config = dict(
    model='CTC image transcriber',
    dataset='short English words printed on busy colour backdrops',
    head_dim=64,
    qk_norm=False,
    conv_stem=False,
    width=192,
    optimizer='soap',
    eps=1e-08,
    lr_schedule='linear',
    adamw_weight_decay_other_params=0,
)
Rows from block 2 of a small CTC image transcriber, named by matrix and row number. Rows with one number belong to one neuron. Each number is 200 + 40 x the weight over its row's rms, rounded and kept within 0 to 999. All counts start at 0.
After each neuron's rows are labels from the 100 images, of 14976, where the neuron reaches its largest size: "responds to" is what is common among them. Only what is clearly more common there than usual is listed. The data: short English words printed on busy colour backdrops.
# gate: MLP gate (model.blocks.2.mlp.gate.weight, 512x192), inputs 0-63
# fc1: MLP up (model.blocks.2.mlp.fc1.weight, 512x192), inputs 0-63
# fc2: MLP down (model.blocks.2.mlp.fc2.weight, 192x512, transposed), outputs 0-63

gate.114,157,219,198,183,240,217,160,186,118,190,152,243,208,278,164,246,131,221,153,243,282,216,204,167,196,194,180,155,222,185,196,166,175,216,214,214,244,229,174,187,167,210,157,251,192,237,135,225,129,192,250,175,219,115,178,143,236,250,236,144,232,248,183,175
fc1.114,188,170,212,173,230,188,239,176,131,169,238,176,267,204,153,234,153,226,219,242,244,171,229,165,242,260,195,96,236,111,111,238,242,171,250,223,251,267,133,198,163,213,167,212,209,188,197,188,168,163,266,208,200,137,231,149,233,228,196,242,216,186,220,193
fc2.114,249,190,183,204,196,231,170,129,181,275,245,187,182,169,243,140,254,237,199,159,244,223,245,191,140,233,209,189,264,164,298,163,203,191,187,116,193,151,264,170,170,240,177,238,187,204,196,162,195,264,121,217,228,224,205,206,170,266,221,195,162,187,149,197
responds to: serif

gate.408,253,232,177,165,149,271,289,164,228,218,159,281,172,247,191,221,229,177,200,270,279,225,190,235,261,255,178,236,116,188,154,134,245,212,182,174,160,183,201,180,171,150,252,169,141,189,227,165,194,234,182,221,207,199,222,192,215,177,184,246,239,206,184,172
fc1.408,200,136,191,191,211,158,271,220,141,209,108,175,263,238,231,162,253,231,144,214,156,125,226,177,201,214,217,179,180,195,258,229,172,178,167,263,185,227,207,238,240,165,217,206,216,217,195,245,221,122,253,188,263,246,166,201,183,141,234,203,198,141,186,175
fc2.408,258,228,108,233,203,224,224,243,231,129,206,153,223,190,198,251,228,141,236,187,217,202,201,192,190,227,215,228,223,219,174,264,134,260,227,192,193,126,217,127,174,194,221,151,199,234,213,149,231,291,213,196,154,229,179,182,258,239,211,261,196,215,249,254
responds to: serif

gate.409,215,213,256,219,166,212,156,189,144,185,230,113,191,175,234,243,218,182,233,165,267,219,245,163,156,192,169,231,254,148,254,221,225,267,241,157,308,213,234,210,158,227,203,227,144,276,191,96,243,161,199,103,229,217,203,165,188,203,168,144,199,274,240,178
fc1.409,227,214,194,226,187,230,203,200,166,169,305,199,202,226,268,204,188,199,320,172,214,264,249,249,175,208,157,237,280,169,214,183,202,216,276,191,245,182,207,193,229,253,208,207,165,300,192,65,210,121,259,224,158,252,188,130,264,178,163,163,219,190,246,172
fc2.409,140,216,174,260,213,180,263,125,225,152,202,241,162,174,174,171,249,186,218,231,168,180,182,263,233,201,242,111,159,197,231,213,170,219,210,235,203,227,144,173,243,226,157,187,246,240,195,253,295,311,205,191,243,168,213,224,225,220,283,223,196,128,175,221
responds to: grey ink

gate.373,238,174,232,194,225,208,212,247,152,201,244,213,171,180,209,236,198,203,259,156,205,224,108,181,238,297,212,235,235,258,183,214,151,249,145,243,220,217,195,178,226,199,212,200,228,228,182,247,214,192,206,135,67,141,208,249,152,229,136,209,138,215,204,208
fc1.373,262,227,192,171,163,194,209,169,207,241,150,162,316,223,131,219,145,195,210,267,178,159,166,211,114,123,197,299,224,289,224,257,204,184,201,240,155,139,192,149,210,90,279,255,214,151,214,194,144,210,197,252,201,198,176,174,194,137,243,228,220,185,142,198
fc2.373,208,179,220,180,236,224,172,129,159,204,167,229,169,280,220,229,236,194,228,202,236,157,214,211,309,269,160,246,188,132,189,115,277,198,159,232,218,249,159,110,242,236,168,189,209,240,203,253,241,226,126,163,187,183,268,228,225,169,211,178,126,133,157,218
responds to: the letter y; the letter w

gate.414,196,197,197,189,139,170,185,194,156,196,168,179,205,164,188,189,296,201,255,141,69,109,219,258,232,200,198,182,211,184,173,199,188,160,170,108,181,168,243,182,138,266,178,215,199,202,201,177,191,230,197,191,131,77,215,136,262,135,79,200,193,187,165,218
fc1.414,206,151,220,171,252,223,219,186,280,189,170,250,169,218,231,152,166,177,204,200,240,234,192,181,228,239,173,244,214,205,169,255,195,267,187,232,229,195,168,166,271,246,194,219,235,173,257,245,230,243,195,248,272,341,203,222,163,193,262,223,258,221,228,205
fc2.414,159,209,178,213,137,177,208,170,173,177,292,177,219,204,123,198,223,219,216,145,196,247,205,166,182,248,200,193,200,225,214,185,175,241,186,224,131,253,222,232,222,205,187,181,169,230,135,163,221,201,191,209,167,182,151,173,218,255,236,156,206,182,209,188
responds to: white ink

gate.493,278,189,179,147,193,161,286,255,212,287,249,183,192,266,208,176,98,282,195,164,169,217,120,214,176,201,210,180,234,161,167,144,167,260,197,218,199,108,211,168,179,149,250,167,222,255,207,204,213,140,228,175,249,216,207,159,220,276,176,182,226,204,190,266
fc1.493,146,253,217,197,172,193,194,197,192,191,244,241,144,277,238,257,164,178,217,205,207,230,260,184,211,272,153,194,210,165,179,183,190,258,175,158,132,222,228,148,156,233,222,218,181,198,164,234,165,234,224,194,173,274,166,228,174,240,284,171,275,203,170,163
fc2.493,233,223,211,238,203,122,201,139,205,220,145,186,182,158,191,129,231,174,242,174,154,147,108,229,208,227,170,228,208,244,259,173,185,238,261,201,220,202,184,195,188,209,217,152,199,244,231,210,171,155,191,254,281,215,136,203,212,183,209,126,169,264,203,194
responds to: white ink

gate.185,150,243,156,148,166,303,238,245,221,162,252,129,214,235,193,189,147,208,232,264,201,182,206,172,255,208,161,232,225,123,259,223,139,198,233,154,176,210,234,200,255,199,251,285,236,218,189,159,141,224,150,245,226,155,201,183,276,232,185,208,202,158,200,221
fc1.185,226,224,224,189,197,280,117,215,198,157,234,78,169,178,131,207,175,166,162,236,279,177,215,218,185,222,241,224,170,160,184,206,207,171,174,174,183,180,140,191,243,149,152,239,203,219,179,193,170,192,228,244,164,187,210,113,159,170,177,227,196,205,178,179
fc2.185,204,190,162,176,201,168,182,233,225,197,225,224,240,197,221,139,134,165,174,227,160,183,158,257,154,168,192,216,219,209,163,169,161,130,209,137,129,191,226,140,241,270,244,180,194,275,96,250,114,247,147,196,321,208,221,192,165,136,177,211,229,222,172,201
responds to: serif

gate.420,254,211,219,207,259,246,211,253,218,146,258,211,101,222,207,242,165,98,243,113,221,205,242,198,209,160,179,179,145,246,146,198,225,206,69,108,196,193,206,154,186,182,214,296,192,221,198,256,208,204,146,227,186,188,216,217,228,211,231,168,214,183,278,167
fc1.420,199,233,194,189,298,237,174,216,219,220,201,163,185,265,251,228,158,119,240,143,200,208,233,183,170,205,148,228,185,210,95,196,152,209,172,141,131,179,218,136,227,161,134,172,166,178,208,296,204,203,124,164,121,211,143,229,231,211,205,274,221,202,184,171
fc2.420,200,172,177,236,180,162,241,165,209,181,174,277,171,183,153,164,221,292,200,162,201,219,234,204,176,180,229,199,239,138,241,177,182,131,191,160,202,253,176,289,183,227,228,137,210,260,158,189,140,184,205,237,209,128,151,244,127,262,237,155,191,231,158,206
responds to: white ink

gate.27,212,141,171,246,281,210,120,298,177,195,222,230,169,178,208,135,224,242,238,179,185,155,183,183,257,171,205,244,156,125,218,137,174,219,190,234,202,209,198,197,170,151,227,182,106,232,230,175,165,229,214,166,206,84,143,187,235,202,266,202,184,282,182,196
fc1.27,198,208,144,212,214,193,174,252,187,244,189,208,222,179,231,173,208,259,254,192,139,195,194,139,297,221,250,172,161,183,215,127,208,254,206,188,197,155,230,212,241,153,149,120,88,226,201,196,164,241,270,206,141,84,158,177,237,201,284,188,264,218,152,228
fc2.27,202,245,285,160,144,121,254,214,155,226,206,159,134,220,178,183,162,222,192,228,114,181,163,212,184,218,174,269,143,213,223,193,184,228,214,184,220,205,152,194,116,277,188,285,197,105,250,170,218,180,192,178,255,163,241,249,170,137,104,209,125,94,220,212
responds to: grey ink

gate.8,186,189,207,177,240,154,236,258,174,184,204,198,161,180,249,225,110,203,228,236,235,177,172,264,227,182,243,183,247,206,148,191,189,162,192,107,301,185,169,198,187,204,251,238,176,207,207,184,180,190,242,203,171,120,227,221,206,235,146,260,204,169,189,215
fc1.8,131,223,225,214,154,186,238,169,230,177,199,189,214,168,193,219,195,216,228,116,183,170,229,278,238,178,250,173,134,203,213,191,222,137,159,117,112,257,189,236,166,276,140,200,197,178,220,201,214,199,219,137,100,173,198,200,194,195,136,187,220,212,210,315
fc2.8,205,215,249,200,236,118,232,204,221,199,178,238,140,130,212,182,149,124,247,152,161,168,216,223,175,156,196,256,210,188,176,243,207,173,201,175,231,183,215,132,107,176,265,157,211,161,229,198,251,224,160,160,200,201,201,197,153,180,245,200,201,176,271,149
responds to: the letter y; white ink

gate.37,175,249,282,163,206,173,208,160,200,161,192,240,204,197,240,176,196,274,158,163,219,150,185,185,223,175,160,135,166,179,166,221,211,231,230,194,235,272,176,192,182,203,242,195,140,198,243,214,139,174,268,201,220,163,174,157,159,170,179,220,203,252,258,235
fc1.37,213,221,158,169,253,249,254,177,259,222,189,220,211,165,286,153,218,233,195,213,190,174,188,227,260,129,141,147,151,239,209,203,212,184,239,126,177,142,133,178,169,223,127,280,220,192,177,247,205,140,190,218,194,164,191,253,238,197,193,264,248,182,234,201
fc2.37,174,230,252,202,175,195,161,194,156,224,197,226,197,211,192,276,134,125,179,143,213,202,209,192,189,149,111,251,228,201,174,289,108,225,221,178,127,183,254,171,121,226,228,218,283,232,158,161,242,151,117,193,233,281,209,208,194,165,231,210,259,164,323,229
responds to: serif

gate.239,187,222,261,120,190,267,163,183,165,163,182,211,225,158,143,211,240,262,182,223,161,207,200,212,241,222,215,205,183,123,174,178,216,255,199,147,261,166,255,185,181,176,246,264,151,189,157,206,249,183,205,122,202,164,231,178,182,226,228,160,213,212,191,184
fc1.239,111,210,212,269,213,207,189,213,200,177,201,195,195,222,210,194,183,202,249,244,175,212,194,160,159,153,157,177,231,306,218,225,203,165,209,225,200,204,179,250,194,201,178,218,191,183,200,227,145,156,203,197,169,184,246,278,214,175,185,230,169,216,237,204
fc2.239,243,183,223,237,215,156,200,215,193,116,319,189,147,147,206,199,227,226,249,254,201,168,260,230,212,156,202,241,176,95,211,201,257,228,203,124,259,199,118,155,186,140,249,224,168,162,201,141,223,187,243,198,270,182,235,200,229,222,217,182,168,135,260,226
responds to: grey ink

gate.252,199,208,196,204,256,216,188,203,188,148,196,185,211,219,248,172,58,195,183,162,177,168,192,240,228,209,223,230,210,228,212,171,190,197,158,259,211,211,159,273,195,228,210,178,124,178,201,216,187,281,135,203,211,168,259,199,197,175,131,160,220,242,227,231
fc1.252,220,180,194,266,135,237,192,295,232,136,202,191,223,150,195,231,177,202,222,290,181,198,282,232,210,168,159,180,167,258,189,143,128,171,156,187,170,241,216,225,224,166,199,166,193,201,168,166,190,169,245,181,194,244,200,283,151,256,133,197,191,138,166,191
fc2.252,149,202,186,155,267,180,206,154,164,176,207,224,263,202,231,228,187,197,97,190,223,219,191,177,143,176,213,167,265,105,168,193,197,149,267,211,114,156,228,180,220,183,132,170,204,199,179,214,191,248,122,143,229,175,160,186,177,124,235,240,292,254,145,146
responds to: serif

gate.99,218,198,167,179,198,164,155,216,234,188,135,199,233,214,279,260,253,178,212,179,168,213,166,190,169,245,136,181,223,191,220,168,185,251,164,221,166,171,210,212,177,236,178,201,214,222,218,167,138,255,201,173,201,279,171,229,220,271,207,198,156,241,182,114
fc1.99,195,204,263,152,261,254,207,227,142,154,230,192,150,165,123,180,200,240,164,178,182,155,214,181,268,195,224,183,231,154,251,202,258,193,225,171,262,196,177,83,238,131,236,229,163,184,195,272,200,237,240,228,230,173,236,143,204,224,183,224,164,259,264,172
fc2.99,180,153,166,234,141,114,235,233,161,202,222,132,149,132,221,232,251,117,202,195,170,188,187,170,167,193,188,155,216,227,133,217,259,225,174,138,165,177,181,244,172,273,167,133,113,320,243,183,177,175,242,218,188,176,170,181,180,236,222,175,226,263,188,219
responds to: serif; pink ink

gate.131,224,148,152,219,239,244,223,156,212,157,219,191,175,280,225,157,256,205,195,215,194,152,260,193,225,174,198,198,174,199,196,205,189,206,166,216,188,203,214,250,198,258,203,216,235,189,222,161,278,202,168,205,248,233,146,168,177,276,236,195,159,243,164,176
fc1.131,286,178,220,210,217,187,161,198,197,237,157,205,162,231,131,193,205,150,199,187,268,210,240,198,248,192,252,222,278,161,160,129,228,242,138,213,189,188,177,175,259,244,160,147,142,186,173,143,209,175,192,199,170,206,203,157,201,148,248,256,244,232,243,211
fc2.131,164,146,184,174,181,192,171,277,195,172,239,188,212,219,129,210,280,274,111,194,158,157,151,237,165,217,211,237,204,204,184,120,177,190,235,180,150,232,194,255,263,183,233,206,177,197,199,178,189,299,169,281,165,245,273,265,122,197,195,188,154,225,170,127
responds to: white ink; yellow ink